Weights of a small spectrogram enhancement model: activation leaky_relu, batches of 96.
Rows from block 7 of a small spectrogram enhancement model, named by matrix and row number. Rows with one number belong to one channel. Each number is 500 + 50 x the weight over its row's rms, rounded and kept within 0 to 999. All counts start at 0. Numbers have three digits each.
After each channel's rows are labels from the 100 clips, of 14976, where the channel reaches its highest value: "top examples" is what is common among them. Only what is clearly more common there than usual is listed. The data: simulated modem signals in the audio band. In brackets: how many of the 100, against the usual share in percent.
# convs0: first 3x3 conv (model.mid.2.convs.0.weight, 192x192x3x3, standardized in use, each kernel summed), inputs 0-63
# convs1: second 3x3 conv (model.mid.2.convs.1.weight, 192x192x3x3, standardized in use, transposed, each kernel summed), outputs 0-63

convs0.58:540473530476493522414486551514464459456507469489524580348508544440450474437531489518484498502486522607436570422526481434547438459603428489407553406531537344456503503532444529516506486499413552
convs1.58:520507511544529577557512532497552522456401434451436581444565480470513512492503483542556449470476458486528535548569523497491514533483549447495456484487563492503505462516505427481546477504534545
top examples: carrier: 3.5 to 4.5 kHz (61 vs 24.6)

convs0.1:452441435460447543488443549399501364451454491528460420493543533567450505540499540516501351441554534499476507606518481577418478618541469513451500571560503454434529520475417469470446510548529452
convs1.1:455470394483477445570481447497429498550542527504549468442522502575445562526422451507512459434468502526496464603512492540448505611443546461586508470487537435512521517412396554493432511506521543
top examples: burst (99 vs 29.9)

convs0.10:507533564497477580461517559446466463584473483538469498513555493437688532418490607580478485480444489487482582534591456509473425489505478512519478443465474528502500514444530411477480490548507463
convs1.10:559452505610483478512486485399465529483467454519488597472496486510485518521463493570569465466484531615383421515490493552415428533544516430555484440523503536542542516490580459431477577542549509
top examples: carrier: 1.5 to 2.5 kHz (75 vs 25.5); 800 baud (49 vs 17.3); frequency hopping (30 vs 6.3); modulation: 8-FSK (26 vs 6.1)

convs0.159:594444524565522578480515518631473506495532371516499540537368515530509524503450477463502442501562609497542428448438542515475494525440533546472539577481403488426397490457515487494491521494519503
convs1.159:553536531474513564568542508502536540519454555453466343551585508478523518392563577435381534475489524505528468441513526542474499559438552542472521513492577535484506542518522497527523507505502441
top examples: carrier: 4.5 to 5.5 kHz (89 vs 24.9)

convs0.3:524475541448499589464510603441516407438461443487495527466536526458632462460522598486515485492518481553469602451526487501444382520555450556441496433480499493418465518524501438460472481504538574
convs1.3:524499547553472505509509512530436552505529500413521509410529472454470559444559477519486583526458500548565520510572402466534492398452492407508413487443568512555498459502515541480500497456482620
top examples: 800 baud (57 vs 17.3); OFDM (25 vs 6.3)

convs0.60:538494526479499573408513566516462357455465444433495595438541509405512478453523577549506465461519509629464592478523517443476418442597450549428531433480468462450465504540466486483542517469459586
convs1.60:509524519556507507563509533496428553487514545457480557420525503428536572471563507519530531478478488540505523538570443482546504476465520471546477469495584445538565459506549491455534472529419627
top examples: carrier: 4.5 to 5.5 kHz (56 vs 24.9)

convs0.17:583449572487550619568524579558474463503564401444528507482494499521605497488495521412517456554528541527567472459479507499466418497469450575458510571499465479477452472478511386470503467506484573
convs1.17:577604545487515555561478426396503556472456484466599510561560552423556530441602525513422551521520450456617436459556480466495496478436535476453465533427525619528486482534630494467555544419558538
top examples: 800 baud (55 vs 17.3); OFDM (33 vs 6.3)

convs0.148:594508478540450539491502455550456533495537458546547518543536523521568588487402479507477438457545550570476395485410520488455495539431614554560538491493421499476414492443530392472487540516489533
convs1.148:555571497516468588589538481470538549554454573471484444546595488494546516477576547450412528528555495517537488514529557521457553592443578533501498501541563537482562486523553511405547506474487387
top examples: carrier: 2.5 to 3.5 kHz (59 vs 24.9)

convs0.178:563497473523487499563550482437488520529497520519454459485510481479511537482435467464479498463542489555461473510468535499414502559456535537379507547488553412433422516452435443469513542486500488
convs1.178:533589468554455547548500505488520529565440461512512476542578538512583524545582529513476511517523463425512577526562527463448550593456547491537482520529570543517587426496533486475516518482562399
top examples: carrier: 1.5 to 2.5 kHz (77 vs 25.5)

convs0.34:533489535451477599440504648408488423429464482498525510499530526450590469455467630500493501492483485576475582461587476511453486480524470546386514445494474531441469520538471425479468502512529522
convs1.34:512502538555551474584505537491439579490468495460443534403499451470480536419530467534550579503484518569487476527610459488525464461452491434542405531502577427560521458502556518433529478516524625
top examples: 800 baud (46 vs 17.3); OFDM (32 vs 6.3)

convs0.145:539555502474445608484490462465476511487536501498545484520519535480510554529443508510548426413561462468538491523458471481469536531428554594508497418498494434539469534484478382489457481477497508
convs1.145:540476458449441565543467390507546545578501519595544520558577517536519491563519477433453471496619449502586459538467570450453584577522576544463523512586559532496521515500493499520486507496537420
top examples: carrier: 1.5 to 2.5 kHz (77 vs 25.5)

convs0.154:478526513494490523496497473455470461468442515490520504529523501477565529451479547570532395407463452520492500498506500508465466521479518530412519478478495501466474484461513376467471483510480565
convs1.154:532524493570451514553494468580517566626485567472439522464549489451467553491531431487435587533592529535533493563520524448520553500503563527548419510561597416558565465493532590494528542459535525
top examples: carrier: 2.5 to 3.5 kHz (50 vs 24.9)

convs0.38:530450492491491589498539552449449630534485481516524449502485463461503541539499499503502512417424496464578410430542446541591524575383504553442443541481546560546514528527455489567509503515524384
convs1.38:461500492475499471536504511405604453456548480457558566427458411595500517529480497489537490431589438467566475537525583464540516606489540568554452532536575512466521464544508478461512537520526444
top examples: carrier: 4.5 to 5.5 kHz (54 vs 24.9)

convs0.168:604498545501509525486513500503485511510492463549519558522520517513563614524352527517524472443521484566510453432465530496520520604490564535489542485503351498452413484477481466416459494484533523
convs1.168:542497521528502559598465532450513565459425521521450459468633583487582530441546553507515561505541522552553479531545531495483528546496582616534498492549609462491549451489586502432526516552502456
top examples: carrier: 3.5 to 4.5 kHz (60 vs 24.6)

convs0.83:538512534484494496502532513553473553514504580437472530367450509487472516483475438564500568492500476605550476501517546457550581420511495492504490538508446422479485526547452612592615508464480589
convs1.83:472504564589576623430528527500566485447459522506462544521495521556571448525478600553500521504513481481589566507501463450549533446643500519482474541614486509520476490495575437420485466516466578
top examples: carrier: 4.5 to 5.5 kHz (93 vs 24.9); burst (87 vs 29.9)

convs0.190:593420538536553541421487496595530516461493356526552569571391534495514576494446446502493436530553580469521454443450524507485457562563490574482586529525439476457404550522525483469556533499501516
convs1.190:540520551487511525571560508449501569497486510486495388475574516487566557380587609435401577517471532538562503454514522504451544503375549525476429525480562478490512546530484561450586510486501467
top examples: carrier: 4.5 to 5.5 kHz (93 vs 24.9)

convs0.150:499482487528473561436505533381467433543439517504449469520600526441593553410481621557510440471519482504449544519481474523446525584542581595490494363482464539468477489507452415448459476522540586
convs1.150:503486475533526498561486501484411584497490543429457552372519492496533577502521480552541520493518491586508504598529439506517573478475556431559467491540592455521557443467546511431478513487474648
top examples: strong noise (60 vs 25.2)

convs0.164:517484510509534585497495540378502393439448463509503536535532526437589488481507636541532457473466457509465585512512480501502461521540515599406531443489481530431499515508484421448474492542496538
convs1.164:491469508558498491511535531562401561513498540462498554391502503462471555435527463547533576508463508580512511535562438456569485463471481389560447496517562463529531427491537558474524479490468636
top examples: 800 baud (42 vs 17.3); OFDM (32 vs 6.3)

convs0.149:509475554515605566490539541461483460383501390478462522540552569490518565474520596428516478516550529551517509447497551541520453526563532573445517524539488516396461527525481451458538473466502468
convs1.149:481493530482473424460529491553420559501544503423508448429455532461527517367509487509457520524421478471558509474533450520538450380396434373500391489498515482477460474460518639513512581464490612
top examples: carrier: 4.5 to 5.5 kHz (69 vs 24.9); chirp spread spectrum (30 vs 6.2)

convs0.39:520446495472475587445470545469512447451499469477476512481607555481610531526507570509466409455525517558491605456551515476448451569502493550501488417542520485476501477484479401432454458511530491
convs1.39:482575368475441511622512475599447562486513491444504433485494486547428507519554488498474497485469415496607592558424517499506507555499525464530588476533606442531529522450528581498510440468518448
top examples: strong noise (98 vs 25.2)

convs0.100:488531455455517540453470567444472429350458553476466459467564515477567519459556567555453538543531495527542520430548502472523482473535462471507488476479506526561456503436511479420522496540479519
convs1.100:523540495617520548624498504487501557598497473491459507494510469528439513473548482544428499560506480503476504502556526452494488624481526441486438572542547521529541468523595452473596600517525524
top examples: carrier: 2.5 to 3.5 kHz (52 vs 24.9)

convs0.128:550534479433421582458501485501475473439461576488465497442546540506528548489498532547505474499588482524527460503513433489505430504525496536452529537523534521511473466455511478458550453520469522
convs1.128:497547475574533516628463468511529538518524519539484488510591464547517514499585530471475551583523480469490519527549539532486526597443552506540519536494555561544586481511551483509487558512537469
top examples: fading (65 vs 30)

convs0.77:533482534503516547474475497483480371463505472467551601458533540409469549444494565544513442446508488622489515488482528512494401345562471501410520404500451482459421508531460469533512518461439674
convs1.77:486468513540523536563488472533528562470459533540459587411465457506507518511560498545540509441514470590535503576508500452578535470479510481507540550532540464505563455512488461487489489487417662
top examples: 800 baud (43 vs 17.3)

convs0.186:528452495446503590487503617481481532478479419444482521465569497444574527552489513443495467491516480505540584444504504473497522523485555528445510496541563454447500454509450446428433464505484456
convs1.186:519589504471461539481600558535482589531510528443370497574500538467549457482541471475512561494518465449626528472525505512526487537530504509455554563511578566526480520540551567489553458481445453
top examples: strong noise (82 vs 25.2)

convs0.176:549484652507561547400498489572500432494463474500533566610462531497547611521404550528552479454561484469567494474511556519529491541488576584393535502501409491458418488479502462489544537483528559
convs1.176:486479551543536563550520568524492576480488521421434454397563489467625540406565577497465581586456552582594533490556448432576561490430530478513470491536590462524534447501538497414521463538413538
top examples: carrier: 3.5 to 4.5 kHz (51 vs 24.6)

convs0.138:475468514504591527530536617509517487466480468524479510581528530487562513429511600456516529484493549481511565535565460506533464492446506539467518563493544630449494490539534509459460534524510499
convs1.138:436435515451538384479552552589401444467564483486513458476494516509478536372538581511506529495378547514457488403524390560502409441424411453508436491456451547463460484493525520543486508522492626
top examples: burst (83 vs 29.9); carrier: 4.5 to 5.5 kHz (59 vs 24.9)

convs0.144:614500556574446576419524479532488506551550449541542573507521551533500641532445493515517492486532531546552475457444550548528504511469550605494559463532429503490417538526560400493492549495512525
convs1.144:529508468500438491543445480454524565481486581570539383525597490450541520448580592478426530482536512500603490462553484576517586490513564512487480485458598426493508472506530558440512537538410447
top examples: carrier: 2.5 to 3.5 kHz (52 vs 24.9)

convs0.120:490520458472524515418524523458493527548464497488541508566513546460548500513490551552524439495530474563502534527509466500497464554521482580386495533502405534498481474503508469440507504434478536
convs1.120:536545513575507498593447490488452527553467527492473518427604494475514574463551506489516550575501492507446532537522503511381545545477561475564404488467588510539553439517619530494479504465542467
top examples: carrier: 3.5 to 4.5 kHz (59 vs 24.6)

convs0.124:433498555530584463498566567563488547488471473530560518586523530530471558439516555443546528465449550445542517470565450495535481563420509508522489602499535572485481410502549557468450534519557505
convs1.124:427429494446576427482541527585449476407577476493520432453452518546477497364532569494515538513370551556485504418516419537470442443400421470497451541478491554488468513496500543522484491528516624
top examples: burst (74 vs 29.9)

convs0.9:517473502405481538393462528427516459515492597504563491552564489456576603426457607525518482496489459585475498465528527547489473479459495609368505447522485511516434531523512441509505496522476552
convs1.9:525543520538560529565444446392543584508449470506436517428552467442535525454580533492557499508525540522538447559507450411549546547520565595507434496476562486464550459520587450411572583495484528
top examples: 800 baud (50 vs 17.3)

convs0.2:484501497492474559493516491460458426461418497467528527517589518410550524490481590568548425450460485555519528475540475470491414507456455557458492448477455494487484488464495503502500484464474594
convs1.2:531521512540461470563490493576476607520512551462393523395518489515534549485570513486484573575541526565525455575544453525538541497452536505548444584513601462543570488525555554472582452505499586
top examples: carrier: 2.5 to 3.5 kHz (59 vs 24.9)

convs0.98:536492512494530514441534498492480551527503556543538574546413563496498553524467480523581502522615513536523463496503548523510512579533518581457561525537389552492404506445557524429563555506510526
convs1.98:538464563542551487531480562498470557423550491458493450462632550474604559350608569458474570573452556502486502406561451525499488446419508494514403509483587512482526471517578557467511507502461486
top examples: strong noise (73 vs 25.2)

convs0.44:521490496540471571556498465534474542545587423529555443511442562519546560410438459487483535558514594544516423469432561502434564519475566551470524563479467442506388496485570423516503535500458500
convs1.44:574553531470487601516508517471554499523490463488511435619557555497591523495569583420437500543545465404508514431532538498476540551474529556411514538483535544477517531552537493549555490483511369
top examples: carrier: 1.5 to 2.5 kHz (83 vs 25.5)

convs0.181:442479480521529582454509502558456588598515426548592488402565511590508597484381544532500568491512535368568428487501486412601597525415539455505445560546522442478467516514478487489483486541573465
convs1.181:521540523529468543470545535548539503515491504476455486628571533529578543494470553392456534567479477517551505486524526483571522447531543572548490521567572503455520466528659532520531482449507413
top examples: carrier: 3.5 to 4.5 kHz (59 vs 24.6)

convs0.64:518519480529473484490493497510482484429507474480497567305496548466462530467438460528505444468531446691461520553524530510479426464555456466478514498448493372454450530510386522551544502492408624
convs1.64:511642527514449530594486550456574559497483609477501543392489539556496451522484507492467484540568560509575454604488553487499484626541554580464564466492506434481525527504482542493559520455488440
top examples: carrier: 2.5 to 3.5 kHz (51 vs 24.9)

convs0.179:506495500446493583467514560421505381431445452464508535533517524445591508483506641510534452455508465502486563488530488502494482508546503619369534450511492522472483518514481404505499491534453518
convs1.179:506507495544441504518487524573396561551505530436489531409507476461465564471508424526506535519472502550533511537572445433539515451469501402574424482484560434560552442481534553465527469487452601
top examples: 800 baud (47 vs 17.3); OFDM (33 vs 6.3)

convs0.40:478524523421483556493463596490472539539450463462523447462539500476616541455418488511479475526490516546481572473558562478545378526489479563435505513456473525525484516525470439542512537455531489
convs1.40:550478566578460559470407523381566588502480436479469584427502489448589535493471448518581529533511471510448510513503485475537512482522544488543417474509558515548528449527624460421551511552530459
top examples: 800 baud (46 vs 17.3)

convs0.147:518501490547484503509500456550487517474517477503521530504496572520477553461480454529482501544608532606467458430446548511396495525503621487460543548500508509422434546476527448473598480463500550
convs1.147:509557463492462619535544483459507504613475525534527493579631545529515463487583495471508501523567480476547442475486530513458527521503592526450514541531631474511544447528554567558562515431490423
top examples: carrier: 1.5 to 2.5 kHz (81 vs 25.5)

convs0.108:517506520484600593518538636489492478446504500496528483520585519500583540404539660501464495480479532489501611532544445496499472508511473512450507535523538559452486513513491447512452497540503489
convs1.108:433445501499523416473525495568403466478533450432564477379443494515451501379505504549537519498361551525450522423487388529516424447430413412531420501434485560523486484486520510484504534514468676
top examples: carrier: 1.5 to 2.5 kHz (60 vs 25.5)

convs0.74:538503547520573519451521470617518578505508548445488537399514477485538436581532439434489546498496469560545470546470496499600628456515518458527500512464523473565528483532387562531537503460435569
convs1.74:521491535484500582469491529468624449419429507536503497487445533519512437501489511487543473484515468554598541493448567424556495455583474576435571503571455519476462556506452458482551465528428509
top examples: burst (99 vs 29.9); carrier: 4.5 to 5.5 kHz (55 vs 24.9); 800 baud (39 vs 17.3)

convs0.69:533493551510511548454484543459471382449535446470552594476536508437575530420483607542532446464470479597450526477500507508462391426529467561438499387471507532465489523527516424527526524518425593
convs1.69:500481513571473515498488515525494538493466526465483582400471433464514503527508481563558502441521469546503540559553464451561536464535501453523498457509534456525559425485503452457508474486410610
top examples: carrier: 3.5 to 4.5 kHz (51 vs 24.6)

convs0.52:524473520481517518494492494414480394441564491493571637448493509356515530447463522558543438441483455633447541516483499523444412421566484542419525400485454461413465502521455454501531533487466648
convs1.52:476472498579547541550469453514506562460476531510469620449483435486487540526511522515608492444502465594520552605568484448567511457551496476500520499534525504499560470501495426469484447506464640
top examples: carrier: 4.5 to 5.5 kHz (60 vs 24.9)

convs0.6:549524537452531489428477625401541539502491492509510430483542481525638518438455568487471478462458492522498535425556549507514413428445511520397511432519519492542471442504488447486562514506480498
convs1.6:538513584553467472505464491381550553483508489533393528477572517475549481475509486470666535561533411448454477508589474438571532563514546553530482459459546386566473501497500495482506526543511475
top examples: 800 baud (44 vs 17.3)

convs0.67:582462553573486569461512553633487575475539436452517571404508526531519441416475456481463514572545516642498592505599522483509494461548466387471549548569507365410440477540398546460494492453494535
convs1.67:521489582521535480451495555503556536409500435482483515553480572501504549437568538445480526532512446469586531494494456521419511464525484559401557494454488559504446558520505423497497419542421548
top examples: carrier: 4.5 to 5.5 kHz (67 vs 24.9)

convs0.163:472508506474513576460509547434479405425436477475507532533539516476569519476506597535496460460503475538495559500527491467496470523523495594382523443475501523489506518503481430470496484494472568
convs1.163:503545495521432460521483506531360572520499549460447518397506520453515548421540459510474567536495535533528516538563426446554515457467504407568424499504580429529543430490569596475538466462465613
top examples: 800 baud (45 vs 17.3); OFDM (26 vs 6.3)

convs0.8:498513517564529568457546464497455521467568465472480608542429469474545511449444510529583450523563550415556473443451529543492513545453598513508537515517487497482420514487500508526497531460524537
convs1.8:522576572473610608510522463486516485491551532465482407502566438422539529426599636487410548552533505524580443431499455492534510533448526520440503515446535556467479557554455557514582446470443518
top examples: carrier: 2.5 to 3.5 kHz (52 vs 24.9)

convs0.33:541468552499501547512498586440519545440440396541492509395512502463593482484531529489476485484495466547402605490557472454475428538477484504451531426527509447460526487489388427422444497549511464
convs1.33:555525502559502539551537472487418599568518451448479519354561561505441541437496452554631513516506538535513435497504482438441479580472529375539478507480554432560510480518552490480549500548520522
top examples: carrier: 1.5 to 2.5 kHz (69 vs 25.5); OFDM (38 vs 6.3); 800 baud (37 vs 17.3)

convs0.175:529482564461516510425530504496508435500451482494521513521612541541455615560455583501541480458575493493513485525484535487491448559487556573486545539538427500448452486492453407477430514498545539
convs1.175:525517496548492536595478505520469558500464535425430456352606501463565522391580487494398572547495504487532525528539452473532550510486528427568477506533600406526544443456489626459516516453432510
top examples: carrier: 3.5 to 4.5 kHz (91 vs 24.6)

convs0.84:549433581469444493451513452608472494433528593483472547434460491477513494448453458527531457453594508619518463524465480488468489413512524521460507419506464384529459524525509466516556518505451551
convs1.84:543580501505482646599457472482568545509472583501410524515520474488504445549546506504472446501594458467564527565508534406492543525542538563465567501557515451523529446508494488524539468487503455
top examples: burst (69 vs 29.9)

convs0.47:496484495506466625466487531439480476413502428477469438442533496515572531531554496492452461568533547494457562440538445504414429564504398477432489477516578482467500463458471427461448482468501424
convs1.47:589586496445454531502503489518471498586546481456526449590574515509459506538532492434458477510553466399519456429489546513393437545432501526453461529464486556489501577560460536533512502455569428
top examples: OFDM (26 vs 6.3)